config.yaml
train_examples: 26041
input: "waveform_16khz"
activation: "silu"
depths: [1, 2, 1]
wave_channels: 128
wave_strides: [10, 4, 4]
lr: 0.0015
warmup_steps: 50
Rows from block 5, named by matrix and row number. Each number is 50 + 10 x the weight over its row's rms, rounded and kept within 0 to 99. All counts start at 0. After the name is the row's rms in percent of the matrix's.
# weight_ih_l0: LSTM input weights (gates i, f, g, o stacked) (model.rnn.1.rnn.weight_ih_l0, 1024x256), inputs 104-155
weight_ih_l0.250 098:63 38 30 41 48 58 47 45 66 40 60 63 50 35 51 40 48 47 46 40 33 50 58 44 47 58 38 62 49 54 68 62 35 44 43 47 23 59 48 41 37 53 72 51 48 45 71 64 59 47 41 53
weight_ih_l0.251 108:61 59 39 55 57 51 31 53 43 33 68 50 51 34 47 61 46 38 50 53 58 46 56 63 49 57 48 71 51 56 43 31 64 61 55 48 58 31 77 50 55 59 59 42 43 53 59 54 58 38 51 43
weight_ih_l0.252 112:44 38 46 48 40 53 38 25 43 40 62 47 37 31 35 80 42 47 58 60 63 45 53 77 37 39 32 71 43 46 58 67 55 50 43 61 42 46 48 44 58 44 48 39 41 44 56 65 49 35 56 72
weight_ih_l0.253 120:44 41 36 51 37 55 45 59 39 70 66 45 48 43 64 59 40 69 38 56 45 60 40 62 58 59 32 58 48 49 59 40 49 47 39 60 47 49 62 60 34 60 52 61 50 47 51 40 55 51 31 39
weight_ih_l0.254 094:50 43 56 49 36 45 60 48 58 62 39 42 54 65 46 31 53 55 59 54 53 36 40 63 63 35 41 59 58 39 41 56 55 59 54 43 45 50 59 64 40 42 45 61 50 40 42 35 63 43 48 46
weight_ih_l0.255 101:66 57 55 42 57 51 62 48 39 36 38 43 71 45 39 45 60 38 57 52 54 41 23 58 40 60 62 55 66 40 40 31 55 45 44 47 23 72 37 67 37 50 58 64 46 56 61 42 46 52 37 52
weight_ih_l0.256 117:37 37 52 54 50 38 33 38 57 57 51 44 56 64 36 60 56 51 63 54 47 31 40 57 44 58 30 55 53 37 66 52 55 39 45 44 38 62 45 55 31 68 41 34 42 53 46 46 63 35 43 45
weight_ih_l0.257 106:36 52 59 59 65 52 45 51 49 57 41 68 52 65 66 55 51 45 44 37 56 54 53 52 51 48 44 44 45 64 54 51 51 57 63 59 45 43 53 33 67 50 49 58 43 56 57 65 36 53 54 49
weight_ih_l0.258 095:59 45 36 62 58 45 57 67 55 46 49 46 54 67 50 65 44 42 57 46 59 54 64 76 47 34 48 63 59 57 42 47 44 41 44 63 42 59 47 58 63 54 50 38 40 49 59 55 37 53 55 60
weight_ih_l0.259 101:61 47 51 46 56 37 61 42 53 66 42 61 50 56 22 36 54 64 50 51 45 56 54 56 59 42 67 34 70 63 48 35 57 40 56 40 48 68 39 51 46 50 56 45 58 46 41 34 54 49 37 54
weight_ih_l0.260 092:53 40 62 44 60 51 42 50 51 45 61 41 50 65 62 52 63 62 56 41 52 33 58 41 39 57 42 45 56 67 54 39 66 47 42 44 34 56 56 51 64 60 30 50 52 51 65 51 57 59 61 57
weight_ih_l0.261 090:65 46 50 49 39 42 44 42 34 37 56 38 62 48 64 46 59 50 63 42 44 44 45 30 61 62 62 61 57 37 48 62 55 39 42 58 50 59 65 37 43 71 63 32 59 57 41 60 39 58 43 47
weight_ih_l0.262 105:43 49 53 49 59 43 40 44 61 69 44 52 43 41 40 40 59 46 52 52 61 55 66 42 55 54 53 49 37 57 45 48 49 58 58 45 62 37 40 32 70 60 50 52 45 45 60 35 47 38 43 42
weight_ih_l0.263 146:76 43 57 70 46 58 48 73 39 58 62 58 49 43 30 56 25 59 30 60 52 67 37 52 54 61 49 62 48 44 35 37 44 30 44 38 45 60 34 53 47 41 54 72 61 70 53 34 52 60 42 70
weight_ih_l0.264 099:66 57 35 53 39 51 50 36 52 47 37 21 42 56 44 37 61 37 38 42 39 33 45 49 62 44 62 40 59 41 67 33 45 60 49 36 38 65 37 38 43 31 42 33 44 54 44 42 49 66 58 40
weight_ih_l0.265 093:61 64 53 32 44 66 62 36 46 59 69 54 46 40 69 47 52 47 47 56 65 52 57 47 43 38 65 56 55 54 35 57 41 54 43 65 32 45 52 60 25 30 34 68 63 49 57 61 53 48 66 53
weight_ih_l0.266 092:45 47 52 39 39 43 33 61 33 43 54 44 50 67 62 65 39 49 56 47 64 64 47 57 62 59 25 42 52 39 38 47 55 39 38 39 60 53 39 48 46 34 61 63 62 52 58 38 42 66 42 52
weight_ih_l0.267 099:35 39 48 47 50 52 55 69 46 60 33 52 50 39 61 51 66 32 46 38 67 55 49 54 46 33 51 48 56 31 38 58 62 49 72 45 32 44 47 43 50 55 50 33 61 60 48 51 50 53 64 61
weight_ih_l0.268 093:54 61 49 56 69 59 39 65 50 54 52 41 65 61 50 57 38 64 50 70 48 54 34 66 39 45 57 57 49 50 39 41 56 28 36 62 59 53 54 52 56 58 42 67 58 58 42 51 28 63 51 57
weight_ih_l0.269 091:58 41 39 32 52 64 40 57 31 55 40 43 60 71 64 60 54 41 41 56 45 53 59 39 51 42 42 38 38 58 56 32 60 57 57 65 37 39 64 58 54 40 40 64 63 45 48 47 52 48 61 50
weight_ih_l0.270 100:68 42 47 47 52 57 54 54 64 62 41 58 43 41 43 42 38 67 48 51 43 50 46 60 48 56 29 48 52 57 38 42 40 57 33 42 44 66 64 37 34 52 75 51 52 50 54 67 59 43 39 65
weight_ih_l0.271 116:52 67 45 37 51 36 58 57 54 54 44 54 49 54 37 31 50 61 47 56 53 68 40 60 42 57 34 49 44 56 32 52 41 49 43 42 46 45 44 61 44 49 54 61 59 40 46 50 60 44 54 47
weight_ih_l0.272 092:40 63 65 38 34 32 60 65 63 54 38 62 46 49 56 44 59 48 62 47 58 48 56 38 65 42 52 64 57 58 44 43 42 42 64 47 55 38 51 38 53 42 35 59 43 49 49 48 40 56 39 51
weight_ih_l0.273 103:48 63 36 39 53 61 48 40 37 61 36 63 57 36 43 47 58 55 39 54 58 47 62 65 41 51 35 45 55 71 47 45 39 43 30 45 43 69 73 51 50 54 62 60 55 57 54 44 56 49 54 61
weight_ih_l0.274 112:46 63 51 60 50 49 64 64 79 38 52 56 41 48 60 38 48 32 46 56 65 56 44 53 54 50 55 37 61 49 27 57 68 55 60 44 50 45 44 47 47 56 24 43 48 40 42 73 53 59 74 34
weight_ih_l0.275 100:60 50 42 35 49 52 68 67 39 45 56 53 29 64 61 40 41 35 44 43 55 43 56 55 62 41 40 31 41 47 35 50 47 61 47 64 52 50 51 53 40 57 39 33 55 60 40 44 54 51 54 59
weight_ih_l0.276 096:45 35 38 53 46 62 51 37 48 51 33 45 54 39 31 42 47 54 59 37 58 30 69 36 40 49 50 42 42 50 42 60 32 46 49 48 48 55 60 36 53 59 47 42 64 57 48 65 32 64 31 53
weight_ih_l0.277 088:53 35 44 36 69 57 61 59 61 46 43 41 39 62 53 58 47 37 55 60 65 32 69 54 45 50 45 48 43 52 66 39 43 69 62 65 52 36 44 43 49 42 47 59 58 41 64 44 67 44 56 45
weight_ih_l0.278 100:41 41 48 34 64 43 50 43 66 51 55 38 47 33 46 42 54 29 45 58 64 45 62 47 35 45 35 39 54 53 44 55 66 47 36 63 41 53 33 39 66 31 50 49 55 46 60 69 45 61 74 60
weight_ih_l0.279 099:36 30 55 45 52 55 37 47 60 46 37 63 41 53 32 70 48 40 64 39 56 58 49 59 62 55 47 49 55 65 49 28 50 42 40 45 37 41 48 56 59 49 41 45 57 71 42 59 56 44 55 43
weight_ih_l0.280 100:50 63 46 26 66 67 52 46 70 60 27 48 56 35 38 27 56 48 45 64 51 54 41 50 43 42 34 43 72 52 47 72 53 34 38 56 32 49 34 57 54 45 52 51 59 32 51 48 62 57 56 45
weight_ih_l0.281 095:58 45 37 55 47 44 30 36 64 53 55 64 41 45 52 35 46 40 55 43 64 43 68 33 61 61 24 32 37 52 40 49 49 40 58 42 64 59 41 51 64 43 38 62 66 34 42 57 54 46 61 36
weight_ih_l0.282 105:40 46 46 48 53 41 36 48 57 53 43 50 52 51 48 58 41 51 52 40 54 45 69 41 52 44 47 41 56 46 43 54 53 28 62 44 36 43 41 27 65 60 50 39 35 42 49 30 48 50 37 50
weight_ih_l0.283 099:37 55 61 31 65 67 50 61 71 52 35 33 55 52 45 54 54 47 59 55 60 55 39 37 67 48 38 33 53 47 44 50 70 51 44 52 54 51 41 35 41 42 47 51 70 52 41 42 40 55 32 34
weight_ih_l0.284 101:50 67 55 45 61 53 60 44 47 48 59 50 63 81 38 44 61 52 51 44 63 56 63 42 62 43 52 62 52 54 55 58 45 49 64 41 57 34 56 48 49 47 38 52 50 56 44 53 52 55 48 55
weight_ih_l0.285 146:47 48 53 43 52 52 40 74 55 63 49 57 66 57 34 55 40 57 42 62 28 65 30 56 38 43 60 47 45 55 44 44 39 35 35 49 49 60 30 52 58 42 63 46 52 70 64 49 67 52 38 67
weight_ih_l0.286 109:44 48 46 38 59 60 71 51 31 57 54 43 63 41 46 50 61 58 37 49 59 66 50 59 63 42 63 35 66 65 33 72 44 53 52 43 39 58 42 63 53 50 52 57 41 46 45 46 64 50 32 67
weight_ih_l0.287 092:53 31 41 41 36 53 46 38 47 50 42 43 46 45 45 32 49 66 68 65 50 44 58 45 67 36 34 52 52 42 49 61 70 39 58 39 41 44 47 59 56 67 42 62 50 48 39 66 62 58 49 36
weight_ih_l0.288 101:60 44 40 69 56 52 55 50 37 45 45 37 59 60 37 53 37 71 42 30 43 64 66 65 32 44 54 50 46 58 66 46 62 33 49 29 43 42 40 57 43 53 46 32 44 37 67 49 56 64 51 65
weight_ih_l0.289 093:44 52 48 38 67 49 43 62 24 59 70 53 37 42 47 61 55 47 57 56 36 65 45 65 61 62 59 54 59 61 49 47 45 35 39 65 35 43 53 34 60 55 39 50 50 59 49 46 36 57 53 53
weight_ih_l0.290 101:50 56 54 61 56 49 63 53 57 59 48 50 49 41 48 42 55 64 58 35 49 36 66 58 62 33 64 53 41 65 64 42 70 54 45 57 37 44 57 44 49 54 23 55 50 60 41 43 39 53 42 48
weight_ih_l0.291 086:41 43 59 57 43 49 62 62 53 53 46 66 61 42 33 62 35 33 68 58 56 47 62 30 45 52 52 49 43 51 46 67 55 46 42 48 54 51 69 63 45 55 58 34 50 49 66 56 36 35 43 58
weight_ih_l0.292 097:55 64 66 51 44 41 41 45 40 43 55 57 41 65 40 30 43 44 57 54 60 67 38 66 40 40 44 54 54 36 58 43 44 48 41 56 38 62 52 53 64 46 31 42 59 62 30 34 58 66 48 44
weight_ih_l0.293 099:47 44 62 54 49 45 70 54 84 45 35 42 33 41 52 38 66 56 47 65 58 59 52 47 63 54 47 35 64 60 40 51 52 46 45 55 44 68 62 39 45 47 44 39 56 55 45 46 47 44 44 60
weight_ih_l0.294 105:38 49 53 54 49 58 43 51 61 48 42 67 49 61 61 60 54 46 62 42 66 57 67 56 51 37 37 63 34 38 55 45 78 43 60 50 57 55 56 37 57 34 49 52 52 61 35 60 52 46 48 54
weight_ih_l0.295 090:52 43 32 41 38 64 40 64 40 66 38 57 71 45 35 36 36 58 47 48 37 49 61 59 42 46 66 40 61 57 40 52 42 29 40 43 51 45 55 48 43 57 60 50 43 58 37 51 57 51 34 57
weight_ih_l0.296 105:63 37 38 54 38 36 43 51 39 44 51 60 47 50 62 42 56 53 62 38 37 61 41 53 45 62 35 40 65 42 57 48 26 59 51 55 56 61 48 47 50 46 37 50 74 37 43 43 44 65 49 59
weight_ih_l0.297 093:65 47 42 61 50 62 42 41 69 59 44 62 33 62 57 37 53 65 38 64 42 33 41 36 46 49 59 50 53 40 35 39 55 52 59 48 54 55 43 42 57 65 64 45 52 64 54 43 36 56 57 65
weight_ih_l0.298 110:46 44 53 59 41 51 57 55 68 35 39 48 38 61 53 70 59 47 39 62 39 52 48 46 53 52 44 66 44 50 58 65 64 38 55 34 33 58 41 61 59 39 60 40 42 60 57 35 54 69 47 69
weight_ih_l0.299 095:50 60 50 42 46 46 56 65 67 39 36 44 59 39 41 61 70 52 59 66 42 48 49 46 62 63 49 46 44 62 66 63 58 45 60 46 63 65 46 60 62 57 44 51 37 35 66 53 57 66 48 39
weight_ih_l0.300 098:48 46 67 61 53 37 57 57 58 34 39 43 38 56 57 59 46 50 65 41 53 52 41 65 42 39 65 57 53 40 48 56 52 51 65 40 58 67 44 38 56 66 61 52 57 45 37 66 65 59 50 60
weight_ih_l0.301 101:49 39 36 50 49 39 36 42 31 58 57 47 69 51 44 53 45 53 25 48 52 52 39 58 60 50 52 49 53 40 65 45 41 55 42 43 62 47 48 59 34 64 71 61 45 52 67 40 37 40 50 39
weight_ih_l0.302 096:57 64 44 56 49 34 61 41 61 51 52 42 69 49 76 17 48 61 37 52 34 52 70 49 52 35 70 46 47 34 36 36 39 56 45 58 51 52 33 32 56 52 48 59 36 50 49 41 59 46 42 45
weight_ih_l0.303 097:41 37 44 57 54 29 62 34 41 39 69 57 57 46 68 39 41 45 57 40 66 57 58 53 27 52 44 36 33 62 50 43 66 45 47 43 36 38 68 37 40 59 58 29 39 39 41 50 40 56 62 52
weight_ih_l0.304 103:63 40 37 64 57 56 53 47 72 50 50 63 58 46 46 50 52 43 61 50 59 49 61 44 55 41 49 45 54 55 42 37 55 44 57 44 69 54 56 40 66 61 38 56 39 57 53 61 41 47 48 37
weight_ih_l0.305 097:46 59 42 55 39 57 45 41 37 47 48 45 50 46 48 40 40 58 45 31 35 50 40 40 47 63 40 47 43 50 36 39 55 54 35 62 58 39 71 53 43 64 48 33 27 68 58 38 42 50 59 56
weight_ih_l0.306 090:62 51 35 51 49 27 54 48 64 64 53 39 47 39 55 32 26 51 37 49 57 36 55 52 61 44 49 52 65 69 47 72 45 54 37 48 40 43 52 61 59 44 36 72 46 49 51 50 63 63 47 45
weight_ih_l0.307 152:55 54 52 56 44 67 48 50 60 67 64 62 58 44 46 48 57 51 43 44 52 47 77 44 56 50 58 63 45 53 61 60 37 40 54 56 50 43 54 22 61 44 44 64 48 50 48 50 36 42 48 55
weight_ih_l0.308 096:41 61 51 63 51 60 51 39 47 43 52 41 34 35 65 55 42 48 51 60 43 50 58 41 48 59 61 39 54 37 54 49 40 64 61 60 41 38 36 38 48 49 33 42 56 52 45 57 59 58 67 52
weight_ih_l0.309 099:47 37 45 47 68 44 63 46 57 52 58 64 50 53 45 35 66 56 58 54 71 38 55 42 50 47 60 61 58 63 37 59 74 44 48 64 43 42 33 55 71 40 38 64 53 33 67 62 39 40 60 57
weight_ih_l0.310 091:41 52 62 45 56 48 48 47 37 56 37 60 43 56 42 51 59 46 65 56 72 39 56 48 44 52 57 64 63 43 51 59 44 68 59 41 48 48 50 41 41 44 59 61 60 54 63 49 37 32 61 64
weight_ih_l0.311 119:38 66 41 52 54 44 43 55 74 41 42 46 39 47 48 44 48 28 58 42 57 52 66 36 56 42 47 48 53 47 51 37 67 71 73 55 58 47 48 50 55 45 51 37 55 52 57 51 50 55 59 47
weight_ih_l0.312 110:44 36 52 60 69 42 38 42 34 62 63 58 69 67 41 50 41 59 58 40 41 56 39 45 50 63 54 61 48 59 62 60 58 33 31 43 46 43 32 47 61 64 59 59 55 49 50 38 40 64 44 57
weight_ih_l0.313 103:56 39 47 69 55 49 48 43 50 59 56 57 45 39 73 57 57 51 50 51 39 43 36 55 45 63 38 58 38 52 71 55 63 53 57 34 68 44 61 64 37 66 47 67 52 31 55 54 38 47 56 54
weight_ih_l0.314 100:61 59 52 54 37 64 57 53 48 48 45 52 48 35 45 41 45 55 66 66 65 36 35 56 32 34 53 67 42 67 60 47 56 47 57 49 42 67 72 38 52 52 49 42 38 48 66 52 50 44 37 55
weight_ih_l0.315 089:40 39 55 51 31 31 48 46 37 43 64 66 58 67 64 41 47 46 54 52 40 69 64 41 53 60 54 31 49 64 43 48 57 42 64 42 43 62 48 68 33 57 58 38 55 52 61 33 62 56 37 59
weight_ih_l0.316 095:37 45 50 38 54 52 48 30 54 41 59 33 31 44 58 41 57 44 54 56 64 54 62 42 54 62 43 40 44 43 35 70 59 51 63 62 56 57 52 55 53 43 64 48 67 46 46 55 47 58 62 61
weight_ih_l0.317 087:51 51 47 50 40 46 45 49 54 53 38 68 49 62 60 40 55 67 41 39 49 37 31 60 34 65 38 42 53 44 38 46 55 40 52 56 58 55 41 53 63 53 53 43 65 38 61 49 57 41 51 52
weight_ih_l0.318 100:61 48 70 52 52 47 55 53 60 55 60 37 31 38 32 41 43 46 46 51 42 53 63 37 59 45 48 52 59 47 57 47 54 49 59 44 36 64 36 48 61 50 50 61 68 57 49 27 39 44 63 60
weight_ih_l0.319 094:42 41 41 67 43 58 57 47 56 57 41 66 46 64 49 48 66 45 44 43 61 63 66 46 49 51 53 56 31 49 52 61 61 46 60 65 50 52 31 34 58 40 48 69 35 45 44 47 52 39 57 50
weight_ih_l0.320 114:59 46 42 55 57 48 56 56 53 66 41 34 46 45 62 48 59 48 42 49 50 56 44 48 64 48 61 51 60 47 66 65 41 44 46 36 65 63 51 69 57 53 30 66 60 45 51 48 62 65 62 62
weight_ih_l0.321 101:48 57 43 64 53 76 36 34 50 45 56 37 49 34 49 28 47 59 63 45 51 48 68 56 51 39 59 54 44 58 64 34 62 46 40 44 40 54 49 62 55 44 46 42 42 56 38 37 50 62 42 32
weight_ih_l0.322 091:62 57 38 59 45 46 48 57 65 50 46 68 44 40 36 66 52 65 36 50 60 57 59 49 54 58 26 42 43 43 45 63 49 44 42 41 65 46 63 64 53 41 58 57 74 56 50 35 44 49 43 55
weight_ih_l0.323 097:48 54 49 56 54 42 36 56 42 65 50 52 47 64 31 37 63 61 40 54 56 51 73 57 51 40 62 50 51 63 44 52 30 63 59 48 39 54 39 33 55 57 55 58 46 37 50 42 55 42 50 51
weight_ih_l0.324 095:54 52 42 41 62 63 39 55 47 60 53 48 54 31 41 47 41 65 38 40 56 40 51 44 59 54 44 58 56 43 66 39 35 41 58 63 55 41 65 62 45 47 59 72 46 50 58 55 47 40 30 52
weight_ih_l0.325 103:34 52 38 51 45 60 51 59 47 61 35 57 62 30 46 51 65 61 45 41 54 46 36 31 45 53 49 33 41 59 55 46 40 37 39 47 42 58 57 57 43 54 43 55 54 52 47 68 42 44 35 55
weight_ih_l0.326 095:48 48 50 39 63 67 58 55 54 51 48 40 47 65 47 41 46 58 55 56 34 46 43 45 55 38 41 59 46 71 38 51 58 62 36 43 49 49 54 60 45 59 24 37 41 49 56 65 53 44 46 59
weight_ih_l0.327 095:47 56 44 42 55 44 44 62 55 57 68 42 42 56 56 53 63 49 38 61 51 64 41 57 51 58 45 63 62 57 29 46 64 37 39 59 39 47 40 35 67 35 32 49 42 62 47 54 67 65 58 56
weight_ih_l0.328 101:51 44 56 54 55 40 60 61 37 58 54 65 54 36 58 58 37 49 40 51 52 56 52 45 49 36 21 39 41 55 45 42 49 49 44 43 60 52 54 46 38 59 47 38 43 52 52 40 43 55 59 66
weight_ih_l0.329 096:35 52 53 44 61 47 51 34 44 55 65 35 30 49 57 45 62 37 53 37 46 55 71 57 65 37 55 62 52 35 42 42 50 45 49 43 22 57 57 32 55 55 54 64 53 57 47 65 34 47 38 56
weight_ih_l0.330 090:63 65 40 63 47 48 51 54 44 42 65 59 60 34 42 57 30 57 33 51 41 56 29 58 44 66 59 71 53 60 45 67 47 55 36 53 38 52 39 52 55 54 34 62 49 60 46 51 36 57 59 49
weight_ih_l0.331 094:44 43 65 64 43 57 44 66 52 31 57 49 45 59 48 52 47 38 46 58 49 43 66 60 54 50 48 46 50 41 44 47 67 54 44 60 52 63 51 43 60 32 39 53 38 62 34 46 39 46 43 47
weight_ih_l0.332 096:42 54 46 42 55 58 39 53 60 52 37 63 35 52 53 38 53 44 61 59 62 32 56 39 34 57 52 48 51 55 55 62 63 40 66 62 51 63 52 54 59 52 39 41 75 38 46 51 48 55 58 42
weight_ih_l0.333 099:47 59 44 61 46 59 48 63 69 29 46 54 49 42 34 49 51 66 42 48 60 44 39 55 52 52 36 46 43 74 57 36 55 40 52 60 42 54 40 50 46 47 38 50 54 47 63 60 47 54 44 57
weight_ih_l0.334 094:58 41 41 61 66 45 51 58 55 50 47 53 58 63 50 33 58 40 48 37 37 56 59 41 38 41 49 39 45 45 56 54 46 41 58 53 37 51 37 35 39 49 37 53 61 44 55 43 58 50 36 46
weight_ih_l0.335 101:56 61 42 29 61 45 55 59 45 39 50 43 66 39 39 64 47 35 41 46 57 43 40 44 56 37 50 68 37 47 43 61 44 40 58 64 37 39 43 60 60 64 49 56 43 57 40 54 54 55 42 29
weight_ih_l0.336 106:30 35 66 57 45 54 57 42 48 55 51 67 47 38 66 60 36 45 61 44 59 48 57 46 35 64 42 54 39 49 42 48 75 62 43 61 49 37 58 63 33 47 45 53 40 61 55 48 35 54 44 63
weight_ih_l0.337 091:30 57 71 34 64 58 60 42 74 45 53 50 47 37 43 58 51 50 39 46 48 53 55 56 63 55 49 51 39 57 57 54 45 56 50 48 67 54 68 40 62 30 51 57 57 39 43 62 41 46 49 40
weight_ih_l0.338 111:53 44 52 34 45 49 53 39 35 54 49 44 62 49 41 39 47 65 53 44 55 48 42 72 39 46 29 57 39 57 59 59 36 37 42 49 34 48 66 47 53 51 48 57 56 53 45 66 49 54 45 54
weight_ih_l0.339 101:50 64 53 55 61 62 50 47 54 50 55 60 56 57 45 50 63 68 43 49 53 54 63 60 44 56 60 60 62 48 59 38 45 55 47 45 62 40 44 46 42 54 58 57 49 62 69 49 60 52 37 55
weight_ih_l0.340 106:53 35 46 66 45 42 62 36 46 53 54 64 44 54 47 39 56 41 55 60 46 54 43 44 64 52 55 45 41 30 43 33 40 50 55 52 33 65 58 54 51 45 57 46 63 57 64 34 49 45 59 39
weight_ih_l0.341 101:43 50 61 37 55 55 54 50 35 58 38 60 62 52 61 55 50 37 38 45 42 58 68 52 45 32 45 48 64 35 36 42 29 47 63 54 39 63 45 50 67 37 51 60 51 52 36 49 36 52 55 67
weight_ih_l0.342 104:41 49 53 66 41 44 47 64 40 69 60 49 59 47 55 50 57 66 63 40 46 59 54 45 49 47 56 57 50 66 40 52 55 52 33 56 44 66 67 35 48 61 49 50 33 38 46 55 63 47 42 62
weight_ih_l0.343 109:50 52 49 66 54 56 62 48 77 55 53 52 39 41 55 36 43 44 58 49 45 46 72 47 36 52 38 52 48 51 57 57 50 38 53 59 58 58 51 41 45 51 41 37 71 58 64 58 40 55 64 59
weight_ih_l0.344 106:54 46 42 50 42 37 67 40 51 60 55 48 44 54 34 54 61 56 49 67 47 38 44 63 44 58 29 44 42 60 53 59 29 44 38 43 34 42 45 43 47 34 48 57 42 45 50 64 41 57 45 61
weight_ih_l0.345 097:49 57 65 39 48 54 59 41 64 51 35 66 45 56 32 70 63 58 64 54 59 37 30 50 51 60 61 50 54 37 56 54 52 39 39 63 42 62 60 54 41 63 56 46 31 55 53 39 61 46 53 58
weight_ih_l0.346 098:50 50 61 38 65 63 37 63 57 41 44 42 47 50 45 53 55 49 57 41 60 58 44 49 62 59 64 41 64 45 38 53 69 52 43 38 67 55 40 40 67 46 57 45 56 49 66 36 43 39 56 53
weight_ih_l0.347 090:48 61 47 38 46 62 44 55 32 52 53 54 38 46 25 49 70 55 49 51 45 55 57 55 63 52 43 29 46 66 36 45 56 37 38 49 32 44 49 42 56 42 52 46 48 53 49 63 67 60 37 31
weight_ih_l0.348 098:62 66 59 45 39 61 40 60 75 37 51 51 45 51 50 45 50 38 49 39 51 56 50 64 49 40 56 64 50 36 37 51 55 63 68 47 62 27 43 67 64 29 38 57 40 36 52 69 45 56 61 57
weight_ih_l0.349 101:53 56 57 63 39 41 59 48 31 38 56 52 46 36 59 63 61 30 68 36 51 30 45 49 50 50 56 61 41 29 43 53 50 67 46 46 32 50 58 51 49 53 47 56 60 60 37 47 50 51 56 47
weight_ih_l0.350 092:49 56 58 46 38 59 38 42 50 46 56 58 34 39 48 62 61 36 51 61 67 52 51 41 42 48 34 37 66 37 54 51 55 64 61 60 56 54 33 65 57 57 62 39 52 66 48 45 47 44 38 56
weight_ih_l0.351 134:30 60 34 53 41 59 37 66 41 53 53 42 60 35 46 34 56 67 40 52 45 70 39 43 47 53 50 37 40 62 46 38 43 29 34 51 39 60 54 44 42 46 57 48 64 66 45 38 57 39 51 46
weight_ih_l0.352 089:61 58 43 41 62 60 57 59 42 32 48 49 33 54 49 53 44 41 40 51 65 56 60 37 51 57 40 57 64 45 36 33 71 44 66 41 57 54 41 50 53 61 48 49 43 40 60 67 36 65 65 68
weight_ih_l0.353 091:40 46 52 52 53 45 50 55 50 42 65 45 62 39 41 44 59 39 47 32 42 62 61 60 48 43 41 64 61 39 41 56 43 59 36 36 36 50 44 41 54 54 58 49 64 45 45 41 28 47 50 60
weight_ih_l0.354 098:30 62 66 47 48 61 47 45 36 52 36 52 51 42 62 31 58 58 56 59 69 54 55 42 50 47 34 40 41 39 42 61 51 50 42 45 23 55 42 49 47 59 46 36 50 40 40 41 52 54 43 52
weight_ih_l0.355 090:49 40 51 63 39 70 47 40 54 56 45 41 46 61 40 32 60 46 68 40 50 49 76 62 49 43 49 41 37 39 61 33 56 38 64 47 53 61 50 43 60 55 32 32 42 61 49 47 53 59 47 31
weight_ih_l0.356 093:43 39 38 42 61 50 36 50 64 48 45 56 34 49 47 30 39 51 60 58 35 36 61 55 46 65 51 49 50 49 62 48 57 60 39 51 54 53 48 65 55 56 58 40 44 55 63 64 45 40 42 48
weight_ih_l0.357 089:60 57 57 39 39 45 71 53 68 54 50 56 53 47 36 60 40 56 47 55 55 41 56 51 59 53 34 54 32 47 53 74 59 55 55 50 43 41 50 43 47 45 43 49 48 61 43 55 48 45 57 60
weight_ih_l0.358 095:50 59 56 42 46 37 55 55 53 36 36 30 49 67 41 47 62 43 40 41 61 45 50 43 43 56 45 53 46 42 63 68 66 53 62 59 57 64 62 39 46 70 35 49 40 49 63 68 44 40 41 38
weight_ih_l0.359 131:47 51 38 46 52 61 46 62 64 67 43 61 55 51 47 46 38 63 34 59 48 64 40 43 37 69 48 42 37 67 48 55 32 31 28 57 46 58 42 60 45 71 51 62 52 50 48 41 53 48 48 63
weight_ih_l0.360 090:57 58 43 34 41 40 50 50 31 66 39 53 51 51 48 58 54 56 54 55 35 44 66 54 41 46 40 31 36 60 60 57 30 53 53 35 54 64 38 48 45 55 34 31 58 35 48 58 60 35 42 26
weight_ih_l0.361 103:40 52 50 42 55 63 40 41 47 64 44 48 51 52 57 41 39 56 52 60 42 70 61 50 58 56 56 56 50 45 59 39 55 57 49 43 60 53 65 37 43 47 40 58 38 50 64 63 34 70 55 52
weight_ih_l0.362 117:32 65 51 41 60 51 68 59 38 43 39 44 39 66 61 43 55 63 61 57 35 56 71 65 44 43 53 40 39 44 42 41 37 47 49 59 50 44 42 48 66 40 32 49 42 42 52 51 39 53 59 54
weight_ih_l0.363 100:59 49 60 46 56 56 41 51 58 33 32 37 32 54 60 61 57 35 55 69 50 46 58 60 60 61 29 38 63 42 33 59 43 55 57 55 33 47 60 57 50 44 40 48 39 67 38 52 46 52 64 59
weight_ih_l0.364 099:53 51 55 43 61 65 56 35 44 39 51 44 58 31 60 57 39 50 44 35 42 66 53 52 71 40 46 35 35 44 49 47 61 35 54 36 39 44 46 57 45 41 43 66 33 58 42 44 43 64 36 47
weight_ih_l0.365 100:44 40 44 48 50 53 62 53 82 51 29 30 42 62 42 65 50 67 62 51 52 51 56 48 43 44 45 56 34 68 49 44 41 36 57 64 47 63 38 58 62 41 41 62 58 43 47 74 66 49 48 57
weight_ih_l0.366 091:46 41 60 51 48 63 59 37 54 42 58 59 64 60 40 32 49 61 39 47 53 42 61 43 52 45 36 66 57 54 56 57 48 38 42 52 39 43 57 36 72 36 64 60 46 63 58 45 52 50 63 30
weight_ih_l0.367 106:67 46 47 56 57 36 31 51 72 44 37 44 40 37 44 62 51 38 45 64 40 55 52 48 35 56 43 50 45 45 59 50 68 61 45 51 38 48 55 55 54 40 38 52 75 50 50 48 54 43 49 68
weight_ih_l0.368 109:54 60 38 43 44 43 56 55 40 39 46 55 38 41 32 53 42 55 37 31 57 46 62 36 57 44 44 45 56 38 33 67 48 45 62 53 37 45 44 47 49 52 47 31 48 52 65 69 41 56 55 62
weight_ih_l0.369 101:44 40 46 52 42 63 58 44 66 43 49 53 39 59 37 38 61 51 44 62 65 45 60 45 58 34 57 61 53 31 57 56 50 64 64 52 50 56 71 27 55 61 44 56 52 39 33 66 46 37 60 44
weight_ih_l0.370 096:62 41 48 61 50 66 50 34 80 38 43 58 43 46 38 61 43 39 53 59 52 39 44 36 54 59 26 69 36 44 41 59 61 43 42 63 58 44 64 55 46 47 43 46 54 61 47 53 55 66 49 75
weight_ih_l0.371 098:60 46 48 48 39 53 57 30 66 38 38 51 34 49 60 42 54 53 63 36 64 36 50 53 59 54 36 66 43 56 32 57 58 58 58 69 60 30 44 35 67 54 41 60 38 50 36 47 41 43 51 52
weight_ih_l0.372 088:52 49 56 53 37 39 40 39 47 54 47 46 56 54 58 55 49 43 27 52 53 60 50 35 56 40 71 57 49 61 31 61 47 39 49 57 59 51 46 51 57 47 45 41 58 42 58 46 39 38 65 33
weight_ih_l0.373 099:48 50 57 47 40 43 37 36 53 44 60 49 60 25 56 51 58 63 48 41 60 57 57 50 34 58 45 36 57 49 67 63 33 30 43 50 59 63 67 55 51 45 47 60 40 61 42 63 48 33 44 65
weight_ih_l0.374 099:44 60 54 48 42 54 52 49 49 39 47 67 46 70 59 63 66 35 53 50 47 30 78 42 40 57 57 59 47 55 65 64 51 34 38 64 39 62 37 24 54 59 52 37 54 36 61 54 53 48 37 62
weight_ih_l0.375 106:51 44 44 60 54 42 55 49 42 45 65 56 45 43 38 41 52 50 50 47 39 40 39 41 48 57 36 49 39 51 55 37 53 33 43 62 54 61 69 34 57 48 46 64 33 54 43 34 41 43 37 59
weight_ih_l0.376 106:64 54 25 45 35 55 43 36 41 55 62 38 51 38 38 39 45 45 43 38 38 48 43 48 37 49 56 38 56 55 55 49 27 58 36 42 46 43 51 59 39 51 69 57 54 44 55 43 45 41 46 51